From a checkpoint of a small masked image model.
Training: soap at rate 0.0025, 6100 steps, batches of 48.
Data: trained on simulated stained blood smears, 97500 training examples.
Rows from block 4 of the encoder of a small masked image model, named by matrix and row number. Rows with one number within an expert belong to one neuron, the router's apart. Each number is 500 + 50 x the weight over its row's rms, rounded and kept within 0 to 999. All counts start at 0. Numbers have three digits each.
Before each expert's rows are labels from the 100 images, of 14976, where the router gives the expert most weight on average: "responds to" is what is common among them. Only what is clearly more common there than usual is listed. The data: simulated stained blood smears. In brackets: how many of the 100.
# router: router (encoder.blocks.4.mlp.router.weight, 16x128, trained with AdamW), inputs 64-127
# up: expert up (encoder.blocks.4.mlp.up, 16x64x128), inputs 64-127
# down: expert down (encoder.blocks.4.mlp.down, 16x128x64, transposed), outputs 64-127

# expert 6
responds to: crescents (99); crowded (66); no large cell (37)
router.6:502470477497433520509421485424519518501498520501524526406513487567397519426480497459556529500456595427583504413484539510435458473524514491426455546522493537471454593502407499417477483553471528
up.0:435564548465466457492636517503502511486485538446439461533468428507554462449486505363449484471533522499527494447599532428528545522594527507494529469468538537547511475439494502424426499404437530
down.0:452565544543373523452461404474488413518511490482437500551430494454493459542542621475473489458511496477504542522509489492457502526513463445466463458498549524495568529508557506467441455574465515
up.1:435574473564557430465479427607450509442504466559458526512546624421516471517471479437471528446529536562501520514572541484458517567469536559533492523438508496457528525523558491444442472489488434
down.1:440487493448602500479459492475486470478357500496362457441522508543504526530475498480433448457590473540574516536495516505501545480532455497562527522491461542405461500464505473533556390399503513
up.2:507496429513479385505443482465577465538532547503520509553568524562393449513494440515474467508522470503554592472493473491444457568520466509479437468495536522507551462488489383454541612508604493
down.2:507541571455503488453470487413532531564479544512523488486490476458434435517558398473474549575441506526443407535467425559437495440524459495502589494442586557430541525537516546467518470544417388
up.3:522471519565483513464504433390454543512478509518617549402440508541487460498498658484505413617457474578536451522555474486548618484533476440448492528435476518502399510557534485490472486448454504
down.3:539509453576555581450572509517492548477529520525576439564500516541517494490461496538479586486518475410564509628530494484590516491466458401420455608577502413442453481531510569567492555485537507
up.4:540502437493630512436543473528501564526587466498512505446458529492519463462487538521574495582504516452450461455496570457525471548530552490509383483473562385451480500516526490469537478598505526
down.4:417466539476533530388498491476534528501541518521423509568548519540542479495462506563517464486507507475602472583580430367556562445516483470605495436443447407500475498463453466495484566405488513
up.5:457485534464471493581511504562497498458525528503424517505474563382456536451449470502494457490535458596487430428522486401516518573492544486573467412456521465517478529568473536539527434451549514
down.5:390507512525470595484414520441622468444608506435485546491455460505497610451575455600598424520577494434543481484572581458534512390413427519475532544445457497480627565524419487518556470487541524
up.6:496497489510541550463428517543546495402457468508567491519457509457524486486487474488414577492514520459510563516442500501515442545595500503372533493617518452512445488544529442387482596467379552
down.6:509555566453524393615470479567438487613408388445537491539494540481388550538562525424415634521496529534513528486531577488542492535561438587521440548536507498540553564438448489531539441458461470
up.7:533502425490520525522517504524436469456419557500500479545487453456406509496534479483429525498472483524687555518488481487540539433414585564443539550476542501504467491555451440526412431599506504
down.7:542459455438539577488486545531527439466468522485453490518548531520534457397582403457420467479534467495512361606472435514525468462595452515444464559505515495489565477482441440516537477434432545
up.8:505481507569458447417466416472453460463477600450498432543589476479600551448445554492460577434456600528559562546493474428578536375548510533502533540402505544518613489460492471499471459531551440
down.8:486491632539452597507528438484433618453489513563569453466548422508435486516467462479445534551445524526593580546525509422519483559519521658525440515484498470478512536544527468530534502511557521
up.9:520475518493496575462456418519603521550464495549409394473600471431398544471491533479575491456570530532513487378562504465470583487517478464435534522496554575562462520532580422575509495510476457
down.9:515540490456396427531527468413358520492515461468516463504460549515446571526485519413563477514520368504505561490497538545504419533496521474542595533562463525540489443588580522465475467462510498
up.10:463546553501391421470468431492514488485493508417510448506574512427367499476560468528527484549509513582552514474512490579506440469448427498498555524494480450557449406437472407509488498521456471
down.10:517474524523559560500601446465474507499427518492525494448499515535539495464480446528514529489412534500513469506512447508525462546543519391568488421464417409491497451524468531484400467543478561
up.11:562440534473519513431499536462470538492529430532533521458574508519464529450492479514480481392496582576491447485466436472472479396522521524465511563489503399477481530487428547464474533491449492
down.11:448475478534470440513501525443520495609404519359532540494575432459556561557548469592528506515467481507544499540527509459550525540550528407447412512551490454570433512494532527496482474418440452
up.12:466524466459533539493482521525514469487524475460487506507542507466407541459488527552587573483466532551441561497586475533501455542608533503512593569528518408567448534502553611510479445497463546
down.12:493500500506590411509414455537427475547468423464547562458530556491527492488591494564514515490415482481458532472503550470546434443538472566467471415554471595515472554490539427475498449446568500
up.13:498556479489538423518451509504436519421455511486492467459563505527524503523472477495430533503435496476537466516436370575586465522514556492475517505505449582632454515550513507527507492536501557
down.13:537453472551589491493567512492449466522488489565481545481447410519576493473568471532462579564419504480390497528513555547454457514466484483468525526524496435491508479543448498534470537537597438
up.14:549501499544574526482513524541426455466480448533462551473539415539498534460453479484434554382519522522563408423469547413540517507495484562515458578505594508506527580556535473390510514388420532
down.14:564554466587531481575517524551499466540504586524466555572536589583546539484551584500511483534480537563500525571456503518409553410556512502434531445547536573507479430494553518567441455533526549
up.15:436574408486582472520448501646572451535474451498504476526556562411468488460491569481419511495439532454477563542538430460458500535503472523541456503477513548470534521590429385517411544472527471
down.15:501572491608571449537430572504508638566485489431534556497461484482451559486488547512524594549507555525534541525471542475554475499462517516552539552530468473489510455591471524471400559487420475
up.16:488491402606529542552429490496421450431547508551453511480515523445497475498534469545463435513468562535506430569481520478548553581537502525519487440429410434496529512568511492537477605492393580
down.16:524466539464543605442454438546452526487492482466530422520507495468510405478479521434527568516565534547531594586463467447491503465509485541518462539588489530405453536508465484487506397408536523
up.17:485556500515560415505538488496541475444515510554490518473502521541492416506414450521566573563479535476513578487530437552529438462485564474556500470521427523520463534470504505563460468465495510
down.17:477503483491486491524538516504489392391472519440420412432494491453526479571520469545560479475484505590407467465480446528378380559547479486496507553533458488418480533487482582506526442553581529
up.18:595523494458470556479552502443485460427491547538548576486420457644512498543514548438482449524464469538474489471435560472457437541489535497422535552482558536441545462514579466508465483474468518
down.18:581518497554479548522609488475555407541505521522478543525516487481512439508496542517475532595498492529513417564591440520447575550526497556455474346388523457403437564542530600443450509509480569
up.19:475557471376462524472444565393501437532493523463566434490477532542547369487601537471540419455544453530592507544479472554529513594453533522465579413517448515556527457447470498497450566474536467
down.19:575560482512456523441423522495452547545468519533464502480568529471459626493491593514457585433545467533537436430485525557524518480429476491647508426472459489456549494523373582512385536524418526
up.20:499498512550525501526443485608521465558400473468529465420538400424519570586449548558554499527488545522505466456497569390378524513492497478560472475567503533474507486513546485468510551530406575
down.20:503476453561475538540582532504509483481474505453505602483504569601532520489402627530525558583538565459452545433483448476570452433535483511467539547401531457566429420451507568492492464475564519
up.21:475544414479499546509452471505465440496404469474517483491519579462474466538548541520418474575534517497442558483389425591516517512548525451492548481489478590432468511462606464404524516483462433
down.21:473508446415482481488514506508530479457481525453496504505439500507454495472528424504515514517573459554586446513497517492407546613561523472403476594471478531475508540445472501536451483502536530
up.22:559462554497484495565500501539452487499471477526472611471491504488405509472485603539520498518530543433405483472498581467499452495476475516476450557403428498501437512444528585538473482429535513
down.22:512546599543441508507500495481471449494561548564531439532544439466502555498509491522437575457467484515456574478493514460521505553473480464547540467567496516464416664472355381495451480534533539

# expert 15
responds to: spiky cells (100); crowded (69); no large cell (54)
router.15:460502465547372428531534490482548557503614543478584593528477425506553535528510538546501469575514444443545455489568555499427456513576471502461514552462458520485470570479501397448485486534558492
up.11:524568565494465577515491433430446546546527488403457672485473517591504493473485535539503520506488449556460633479430556446450508480504531496593467490573490559522461632564478524509439535451529484
down.11:421594528546530444582561474524582418563632499589499470519569471504557610473489475553467508517582481464500466418539504567602504572542447468507520509442594490510431608464431508532568458542554555
up.12:487481448440560401547518516527463505446532536456526476504497454499506418548506505500473575529502507449558550675453482492440556496486463518539482529503575415481507549485456505503462519520499510
down.12:503451567524453485404513428392464446473446565516486553425493416535532544499467499593460432500630479456516403466486486559484486550451495479474539475485462528497493524445554472562529403384481549
up.13:576444559532508488519395527515498536438476486519479522483514499478512569529567503525462497396405483608443621440443454482438495465485528497472517376473421552525482536566417541508469572500446465
down.13:504619519541449552469454491567519475576454533473442525600500529466561502568512491476431472536562567529504484509503452510534495461473485435492390510431478468488534519475471491624532568422558535
up.14:549557554486445582402509523532579601497399628413545413491578558493458524457502483496453417560532495467573452462452568511467540501479482471487553440507454381491498511529508539448463500494525425
down.14:545550451444502413479490490516542446498482455506504515482466502540442504532445448532587527575468488557408530412525482579479336493444603590456537519562518588474496537445475441471586418526522546
up.15:527432463514537510512545484572442541508526535536517448581529432499428480397495462490507503525491542495485433502499554528483399486431447545531531650510524380450570478516526501406485467447456594
down.15:621440615541518445506525528451528495501554550433568524532543493398469432502505541550358432545562573445467382539469455478468465476558481549458527434505522432552495504555437398494473572485514555
up.16:458523512468506448534499536481449532562561497481537462430546494541564439533547426423495549448539531477502503401551557521559509474545522579429433529462521527416501424486553493539557522647424466
down.16:497503550482503528477486459506482532392459493556533486533505523431475488452486495502559518612489472589546623518548514540510539540395547480530503343476530595485511513412533448478454457465465477
up.17:503572497488579491488528555514524426447588480588505426458518454496458425457487460528515517507472478462514518544570430553459471532386566556485560443410521496576457514551481453523415481496605542
down.17:509521409507527540445518485525393513540483514559460504391471523486532412522529529566471369530430468535563453568522550450535527447492481531566529494494445421525546510486553529461477382505637490
up.18:496513445463535435448561530486467493478499457480535566522477524518551457436577417626445505501574498513449592439456489575504497489475446474628571452476506471494424508558498488624485478428479548
down.18:521452501590346504484542523542569472558460514560446503484446435410443511539462552417524487532473522526585511502486448395523468441425489496546461562472512449501510500612506497550478546498567577
up.19:469511516435488480510500411509539501413482471504484501423565447449506458531492475524612428505498487456569493586593473541490454540482545463481532548481458479554408441542627563576466448513427562
down.19:479527572467521501520484524554528519562542476541505551452503549477492510510509522516409573488366482527615547448617568440591457401494435525475503581561458564554444541456424424449478416401508536
up.20:514425481522513519494573455570533465480438509471566469513416530474438511516530463487480468459482420494415499520362589487499424513519590538491512515483475530419436586375478510494429499496500421
down.20:477492493501542533514436484541530520493481534455454581574477432556560488420517554546517511457536464410583531577487450526461485504517440475471492517528451410438491478573553552463443536428510529
up.21:590431588347448493575483449565544498552433493520542541561404432460539461584495480375545557471540413532452468560524553520513477492570561481577465487508512538532481532518435487459464552567543528
down.21:522484472469539605413541457445518556506573466477592535511454603392540467485483547611536473477528572509523530545432513499489589541501385482547454493552573463497501385579483588431485580477571456
up.22:572451521476548492584487406563496491507509527462506502614417454442513490557442497508463510473505441540437558466422590434475398545613521548519512461511515555431487486369489470464548567526459449
down.22:483531578511459544548548491494533522519458495483463514575479488443457479528477545478392504586478434488529626512437524451545524533465484478516482507485445495434551392523488529502458514353540559
up.23:487555451470409457485541529535447478494575603465428547490530467480536520548461428438480507589560551485515530449432506593515556521473477489475493453460490561526378585491480385502516484500532501
down.23:464429449418462470554539471449648522459540494515515483540448489437483429497541511499439479404533540597526465465493519523430495472568492455480567505469563536532499566530525538455502503632420491
up.24:443437533576417507507500412595509534551474519480481616544543535450474512513500526562461457572481532532543448446470540530467401488424437533507400479367446515533478540545491465583475497574532430
down.24:507538379491471520407551484458522538406485478505459509434434448482536491556469586457601501526526470379509549508510548497466479516549515494535469549530540514454515500562571537525503471447437572
up.25:415454486396433476509448445522433470511512573518532498399485474499388490607452464490476530557479571549568506541497524503509613501537637515558458428473446487513479495455496442525459438505478430
down.25:448402545562449451479480438503440508521505541478538433496563611555425537495528495491492509421496457450537515417412479518496542447502578473423582532508463491489521580488473603485640485514473471
up.26:501484483484449466511514529520533368476532462458500437464524485531470423530541480488423595458535508543494507547455522576503550503477582549453543448475523575578436472544522531437456447493491490
down.26:466493408393450510529508400545487499541470474481526538464475540487501436534460492600508427482473466441559488564544545534463425488555599502489485571533457543509509504545631501479458451534495433
up.27:436535435533416391505487573511582492473486577462498583393426509510542461498459534624507571565482524482466478457549533534501445433515565535486525557555399496477530591445494513511475546482465521
down.27:442544510639539494557540487567470551562507386433527488597532460527486573463484430456500495459592528518540450485491550432478467526438430411460496451503536544584507506520539491570538381563477583
up.28:557570446507494541517506418529576511602540458566546481473460504496460475499470536439497464530483489531527510485602483414564481500523524544521480402415530579568521396428486490516525500506542458
down.28:415470536506536559344535490542555621474500567453502489540478510422417484497428481400420523524446508513535518515430388485507464462559492499640475457490479519401557432473398443431427564461514478
up.29:459448431594560484500457566431534571528425534459564535465417480522498406552530514506571511471431561459513473454455559494428485549506504449607571476534466534466502490513461510423527546526443568
down.29:489452542464485486492493507434515470443560449387526542490554559468535530446510551439524495588551578433440528561477474467526576461412504505492578538413521459528454473441481562519461469494385518
up.30:485445391503471452515586487360476492445486479562434467462505587489494469584524457521425492487451483441387509533510563416564540591452563532469525486526437467610521490558512565525482355519600550
down.30:463412418487580404455516491470451401485512477557449456433528469446502500534479424464467465454441521520338510519421447508474475539552491615459468486511428564463492511502560557402504539455532455
up.31:516559558495463548471488445501528528453491570390524514512496561470517500434485578531459474601427510466527532623494518549475452480558501516458543643440583466571445427566500442523493497526537452
down.31:496616436456568423524569573568547460517495456516507438487502460489557505496437445559513562455402452488461507455464433423493392557554471456562418506477489451489439448451472474519554468548457560
up.32:436558562561537467465437520535526532534433479538545478472500567459553406462536470456556522513609491486517453517528602495572503562492413493450460460557492486545473455497452556426514509452453457
down.32:584591541512482529531415449545525551496493599505444511516487481535448532530502517471454533428500492493540534543443548487469525436525568502441541416455456456560535406427414516533479517458456511
up.33:520478449558495518463393434548521513548535512446455506551528414543511414427549505415477462540583533537461478465501543377497439548460549500606509471466514498465604501522508570474543525512459575
down.33:511456543572529525492461439455573471586469518457583507379484515471358585566492536562424539524486577448492514527547492579549578472459469589449499440588572452530561478465547554520516526566502426

# expert 11
responds to: crowded (85); no large cell (70); small spheres (45)
router.11:464410455494499423486519442511524449400466513502542481596558462531496551523461480503564423507444444607524456517475470425510513513478540567482541521473539487472543535532402595606501462488561584
up.0:483474570562356550487437562534515499597521461519492502437385477506476484536550482474511486466470449567450442500542535593494498573523593454560513492522542525538517463487485497507551545513547490
down.0:474627465466532488425473459498536507425452407516544486474477493573530597516500477495432459514573549436478554454462428466484571456521451500504481422485497499566492477482499491507414398391537565
up.1:533565478526557495497582525444442291521565510473480555456503404481521500588421480505467550472524500499531570580505466557549470515525539458481450477534412555497579469421522447436434473540516614
down.1:446364474544573441498533542474464539457559480568502505479448530570491548414502502472540341469608481509514490528550510385521561474418486509519489546478407490462516589525570582445537509524559530
up.2:569470492525508481480452470438516504533506509547520553453553522496435483492484446528391561469453443524556580512470441463505499505519521512642454462521431490446584455546489526499582533543602542
down.2:533496482562513499490486558520554474505528551496507590500528520552421581519510396549519505478544441447567378449554480550548543439478447507468502567526623395517541573566444496466562494485393442
up.3:522547529443536447506480557494461479418475442529473475460567545566455508500440555586522445510486516515500513601505587383475432435482586499492487411541479402544542552433417420567512527549458463
down.3:500495543417491433571555455547532489523431530412533437475546603443513486550454577535507537561470519545463515538523535470476478458533521582502490537470489579497425477534584500433599567520426428
up.4:559495522518511525390428565488565523493490573450483537559486520482483544494551423530448506519483538504522515511446497538492556475532510489523549616445388493456571508527501491562506447500629439
down.4:529512461417478577463475510596420411555474455613429460455531447446479441510538513592503559452559544410434495556460525499534490474487525475421467408504568526524497565548520464561472536532613474
up.5:597496587468375534447493523483539434546477500499462490485473457523497414565481517449546491494464499445441560530496572554471474577507578436572509493466540488505518488548515468503574430580550453
down.5:565505316529500444514479451485449483456499439517370571451518488566504480443446514593446437460553495474512537408502477534516543461466468585498498474501406543543485518462504493545451445437593539
up.6:483558558509593594521404512520472480449524501510480435613528536529555521534414555488441493473523513500485507530469521506542535501441449451470438456572556486535465426482593497599563488492468499
down.6:461584573541477502521622531496475493478603513478488457619527460523561434538487510471468511423493413473564440491466464450583456500480545539523531511501450498421486467507502538397538574533485641
up.7:546433492470521438422515485444458535571469546512530443505551526562550565454522448508523496540514491523479462509503532430512579491503497481424550481470476487495439483577471469461547398557369479
down.7:487509588558567490472442429591511462521466582561418504459508524484555367502473430500445483564402560535517547544543467500560498566548461486474590550570557420495510509390377530515497566560499427
up.8:455523461396504503496588446463559526560510494550601499467499529440498522475432497585489456511488421540407422468483507410470524481510608565554558547534497581534567525522453513510452480532365470
down.8:515525498550516520539498498548533483378549610430502478516514462488457514468384486474478547478432427556526456531436564567407437484555500462560426549574526528490481506478528539482596482440516467
up.9:490541473472564610561572494472427474497430558473498580463442554428568482592487565537485514504582463529427553527543559505499432468484477500394552569543470522454440515482444454538530387514474426
down.9:489456570419482561529466434483482542551440472514527537490513479499402569429528417467471487516513486537572427414613500520482571452534479508473459571463512393540522512528544476461488448427552589
up.10:568518599610542589512455468575508471592530509487410508549475537517516518563535486479457457421472565561418489481497472491541466530484462518461471482506542521562469526457526547535524460533542416
down.10:425452454540497388484483615509466545449536511500484506507416503540519439477587527490459435412558525479493528533535542444509565556464524517488551456442414585518556524447469476514515416427494509
up.11:483400479495513569464489420604487477503498532518534504534456554507532479572478467499497524496406426516470461432423463479493522418516467569483486458563477476598426492503478471518600416483523481
down.11:490508589430454568615537524437495464444424488476476505554408464479524463486553515482499480577586455496452492542518481538557562551560509462498518525409560547522517468506564495417530506534536560
up.12:463509534416550586386574476514499446607501533502471502447488493450477511526591461560471536499584496458596517507464551424468426437393527451522471505412469580447472432541543587424483459533510567
down.12:484425532480512463565460599566456461495492466511445430525486567573523480567555537437388370557613508563507489496493470460512533436470611533425457516523447499542567511407411536522468539464545493
up.13:489445596466539448590461569530532600495535478550507474488548492505453468534436416498422592504448545425531519500415490521482536502503494512537543535511512520450496515433477418491568631535458495
down.13:470491482516473453515462576422552533590495503517471421562517476470494515473487379475464515535475444457444411475571518529522529443463390458472480512577588481496543388549446495525500537537444473
up.14:460459457504611453544498480507488521461502505447478551509483501402445548456464527490510508508397591509493413438384523520522438427431521518570514514539470537428484445425502518469521505609499529
down.14:467502488438490596563502488516509449553558478482516598548500470456559490507468523521559524479452517496460539521555545461554505490619467534539510493572586487465570562487567562533520526488547581
up.15:504492427492476431483550431509386496498542459577558580456498477473546506508414517472479515446544488455581605439478436543456496533562529579445503518530488472564413520597457532509387421541437582
down.15:528514530548469507379393480471523539506541547478514569470448485456523486505476462495591548518501459489532477455532621489509489494538523423475556422548477480607600543511545463570512481472564469
up.16:587614564548543533570538454440442442465512452497437426504563517481595515462520472415493496479416509523500442552414505491592510522411581503453513535539574509494476393403479484599526469505444517
down.16:453494459490532429522490514460556505501514420515435457533584472522544561533491462527543500471467554453494565512469460485492369443552406464523462462490492490507459519424475435506531546576510459
up.17:480447423431509499409532465387429541511542557517528542413478488592476535516424486609492500548490459481598513528505513489494459511453577506561513458436469537414424519504435507484428494532464470
down.17:379436594472455472484499383474473477512539491506590526479451497428549484435513487510462476548557536418446497540501554504435551499506630531553552531485465505607623495481533479524556492452491461
up.18:471485469490451431512460424523507410503502553464483455448517579465504524521447431498455514455524562549528517494395413554565522437385413456570523515452437548454593512518596463454471396547493454
down.18:484569434532489482472401504522515556403434486468485460435454529388440516605410510460467531491517532569485572509582569510532530447442507538529546485503490515523618509530460473528445556490482455
up.19:484538513571592541609506498544508504402506485543519466487518459517552446540515463535547487458491484483475453461562530483493423410401428580504452554525385559477607452492491574567511536576522476
down.19:500498432519511476506502509523564486573447542530579564455440467423577536400559463502557408558448534478551451497583573565460506547486505506559454434524506483495534441605574502436496546503454492
up.20:529575470477603609518486500459525615497483446506499516449524486484490539506464484463530435560546466557455469462594442478543419460417490523546504448550485447502590434536470545505582548464385569
down.20:471524542496513457472563469525546449561524587561461498444490526474557467539562535582552514406500538416516589554481470452454521594491534449470453507560493533481508549554570480536626489503483543
up.21:451471451330517521505522523470449457454491497527505592502506387554542580544541480524448495431529511523549461456575481485521561460473487474440472488482500475484428464502497577556476536504526427
down.21:613462528576502493417500495508525475504531476506413514517484523459543533455530525580477568508508511568571443449439398561510461463471464545472487523485606547426504420447508455430493511444459479
up.22:506481565438417525459552591549559419550487471443571464501515525632486503500494368553473481498439471479485462441557460493506496410496488550510493438566454490421503505550498574469538552461476467
down.22:425494398385450439538567513510527492498452559542443576444526545421425441530460531471541551515568495525476531570437465599548567512569449467525463556547543479497426444448460556407512565522468554

# expert 13
responds to: no large cell (79)
router.13:481403433509441435524506488445516526410537477503500464530511429485469557436471534485468431514519594451489524526469453520528462508497430573463436496466579474537580479449563545479520447525423473
up.11:520538504442419445593504487513560467544530613480508488562503551528420374501405598510396511520460545528507531485533512572569515421573432454508495518490482468446405442457546526603494537474425450
down.11:453459474519523526564456467545538468435462533495540627603461522457487591447538464547593570502531505472555453488454587484427473557475483543448559443562560630467421523448508419510512487456541525
up.12:539465496573543549433449429553624579469459558522518475472530532474503502466477417547414409510514595625557480543462561528550484454478481555526558460499467508468533439490526511513484542510577475
down.12:517549601541482492496405496546520491494619571471558592508510425548511473529500459500533606559546500419509502527486435500509527513500456430417506598403575501440442586528446582429483528456558504
up.13:525532521528460455501517449471569387519573494510523544513523516497494502488530526506430528507519546528484569481482561638510442556642441509416564470510595443418453381447557525362434559466497584
down.13:434397448512478512535491474467562443607499476453459489412515490505543422555446531526568502446484461523517453452394472479572464530497510561556484477461563522482535581464352490517576588497486413
up.14:531482468608524503508492515564486496561489476498395606514546513558567411495554525515527498517497554574458546529548462364501520471539500527552436519467442463472528536532404519462556471511466511
down.14:465556495557565520419419474483561503487476507456429433511543497432460572566561499518513559437619513521498462495521437367527517611487446547513457498523476508496421534494557497519450522476388576
up.15:535525548523587510495541564517476486569484455495455447430547421485588451518477497524494435458511516463484511474378532563468465511437459496571552469543566556470446592477540521428524532636516441
down.15:509434417481532400503565587442444568447520569526469503480385518500436511507476414543452433472462463558553529466564520396435660454473477444562451445449525521511501469586506564557498407477389506
up.16:449530482530570483444577543508506465432527469502396494598480466485486449418472564528548492460522556452493567521555431441470501549560568466484565585453510447557422536464508500488452461472596477
down.16:534549410473435587520437599483532489520443486438514508515586454482563544640504506572479502512422503442495448535545463516550492476540548503578543534446470496525541437444520576426525447520455432
up.17:459480563512405558512594441480497503543513546493549491499448498461461494589559551541559441523472547488551513492467543548509506513434500567438461537472443513559456543524592479471500470414564457
down.17:458543538476533427475421506660592530521361567464537586467492582502450516479434543528557480520567441557530527506504556503473464423462438499556595466495422523535421549504513460497494508475523566
up.18:464539433537529542459485467476591609511529461552464431447507537398523502517484477648434426524479589493472464468445536543467536514480468460415475452481501514518519542470502556429544464424486464
down.18:523440487546450439532459553461448591568570487470518522442480508530529485497471411454516464442510461464601556400459508406528497482531511499585396498455504478557505379634438495421554617479485484
up.19:387415612586418422520567435512504547513528421489460538516423484442556477462415510518484497495430482531505553586472510436464502463461526494558517428504478554484499443490515495543583565525510577
down.19:617512490480573616592527518560579597415531472450405454473573520567437525608557512472481442528584460557514426502547501496581521499505465541526483480469488555489435488457450526525381560492454498
up.20:551538507533511581540436396592439429556486471502504557506480435490520506546546515584458481560615543473507575510522504527487542581490482504468482498383518436453544447461612535463411471440590522
down.20:543492450443561457456507547443588536439489502534402514437535475481469541442462579504521524506498475450387483448535512496515549479445460525459546545415532505480486565507483510494480518499507582
up.21:578558516568527426576468487442500426484656513501493468519499521546486455543473488545545518381379484444445500483441458541535530550546493498468511525455539476517502477514497381508482426502519476
down.21:444518515432516505474526513498467525491479484449466522527477545433473497464494536456510519472694485526495493511553505519500431543457481519473565366507415495516564511492556534590508556508540619
up.22:494581462432541432497436521547614542558493472494491551463509439499454497380554479460532452502360488508549498445484514547569486505526500521476508459548425446526542538514488497406491520477537455
down.22:576443485438560565475476422442551557457620498506434518375486450525496603455452624526436487514599464423551503465544525506484524586437472514421487440526528520496519436463561541458458491427582485
up.23:478508419422439437570568471591483498578518458457558518499515587452511553488451519413581432513553482480485438508535571372511496540490532517565503533543450460537555567450564474441569417499454518
down.23:469501393479508469435475448516530505351469339516424439531505536436539563553476469530491451525430493494499480587480516527426542405530550526448482511566514449486475470520503563476421508466479470
up.24:510558520458462565515534413452541461426540525536492545577386514529565536559592538534434437528624519543491484458442497446573369534492524401526494475508539430454501500572468507515537535477464492
down.24:482496475511533572531396449449482509532517490389457502549426482408424483449392472502453474523495493462539535517482537460448522452448344490509424508460391429472543536471538565473551537504459384
up.25:494508433416515506511501443502533489549520490579474403515496543478374601482575421487529514512494430561595524436472435515460494502444433346528550428571434441460480426458527520504495500510536450
down.25:452505557471448547532539547493533474516542571482458485487458513546424499493599389564534541508557483574453462463621488535518644613499426474447471476509466516498565532616507533475510494577520479
up.26:566470455501480483483465458516462470521509429506509450569484457480501452515605593472483527516498508541407432493512504530537490536537507409441522451518652509501523462514467470447506469594467490
down.26:440462517409489426540571485430539444504452444494501567485469488498526518520536551577552502472554497452426503542485430486555407505464530559487535574481584549438425539499442493538560477522600577
up.27:517422410581470441483484488547561527498434516478539478512418535400527557562566474489549538466549467455568555567581459511554424500519538508526483521464371506494530464489435443602467409534556409
down.27:511543583532439521489483478579522470443461484459471456475525511511502476499502549491559520496517544537580587482502458532581500412526536480539544496485581497587537482511536493482482574520551590
up.28:441475514397505519465468573529502500569437556505583587543455489537431556529416471441572458449482478550530542488483548628530507558475491398518538496498529522448465477502460517521469435589538497
down.28:478563505467530530511476494546564494549487446509539503480505538443497525524490477445436462400434583583528494495549538532468449317459466490555518424503433470482532537459475433497479538500557478
up.29:516468515497518597549461537544512530531615506514491542530580547465499523472506444447545526393415461505486509566467517529413472489454500496497609532581514521390434470517562494584504547430611579
down.29:505497549563448538430419409570454464485513470413491466486474494431524480587473590489494508466484529444483439462566519530552389522450463551487537521423465407499445515581547550608554513498395409
up.30:375628568405488478472539561502502547535564587536458522509496506444515468590396440526431477496479451485457516570513508531484528505533459493484432525508541565482556563558472475570448509450465466
down.30:524532537494498407567481482532527462494434453464497474477523463467433456466528477337539484455430451559399470493480524532460408564574520489472472539527457549584484506519498495479500561485465519
up.31:529568523474478511441530502425488558450428632494429494548404390522558552495530529448479519453636555494488472561559497468443532542540541488519432503550584564503549465492447593480401480450454463
down.31:454550499524546453490492409500468484368420476570493459546435450439505507505575545469533539447486530534465443438457460475501536550512532497517526462503595545579502486448608568466455456532484542
up.32:476495470481501527503474486537536564434510429484462522619515474482516467456551511573523607548502548501516489545463473557542476468512522478597446543512483522399506507409511525453509557605467427
down.32:544473447532522542497614575470492459407481588493543458480503485622590466515553432543489522473442500453474482518466508465516465460530466482463432490532541508533497502445493461542460431571530454
up.33:569473483477542542511435491492508557609487596567447396500506507438431611451432452514413462516492575539518522508489527422449448452467453489549450434495412558445469525517548413558538573517537516
down.33:450482530552530527534498520486441540492497540447592538489482513567454561424550484474452468556437513551524561416526529441442479539489422564542548556489451414495586516557425470564467460455511373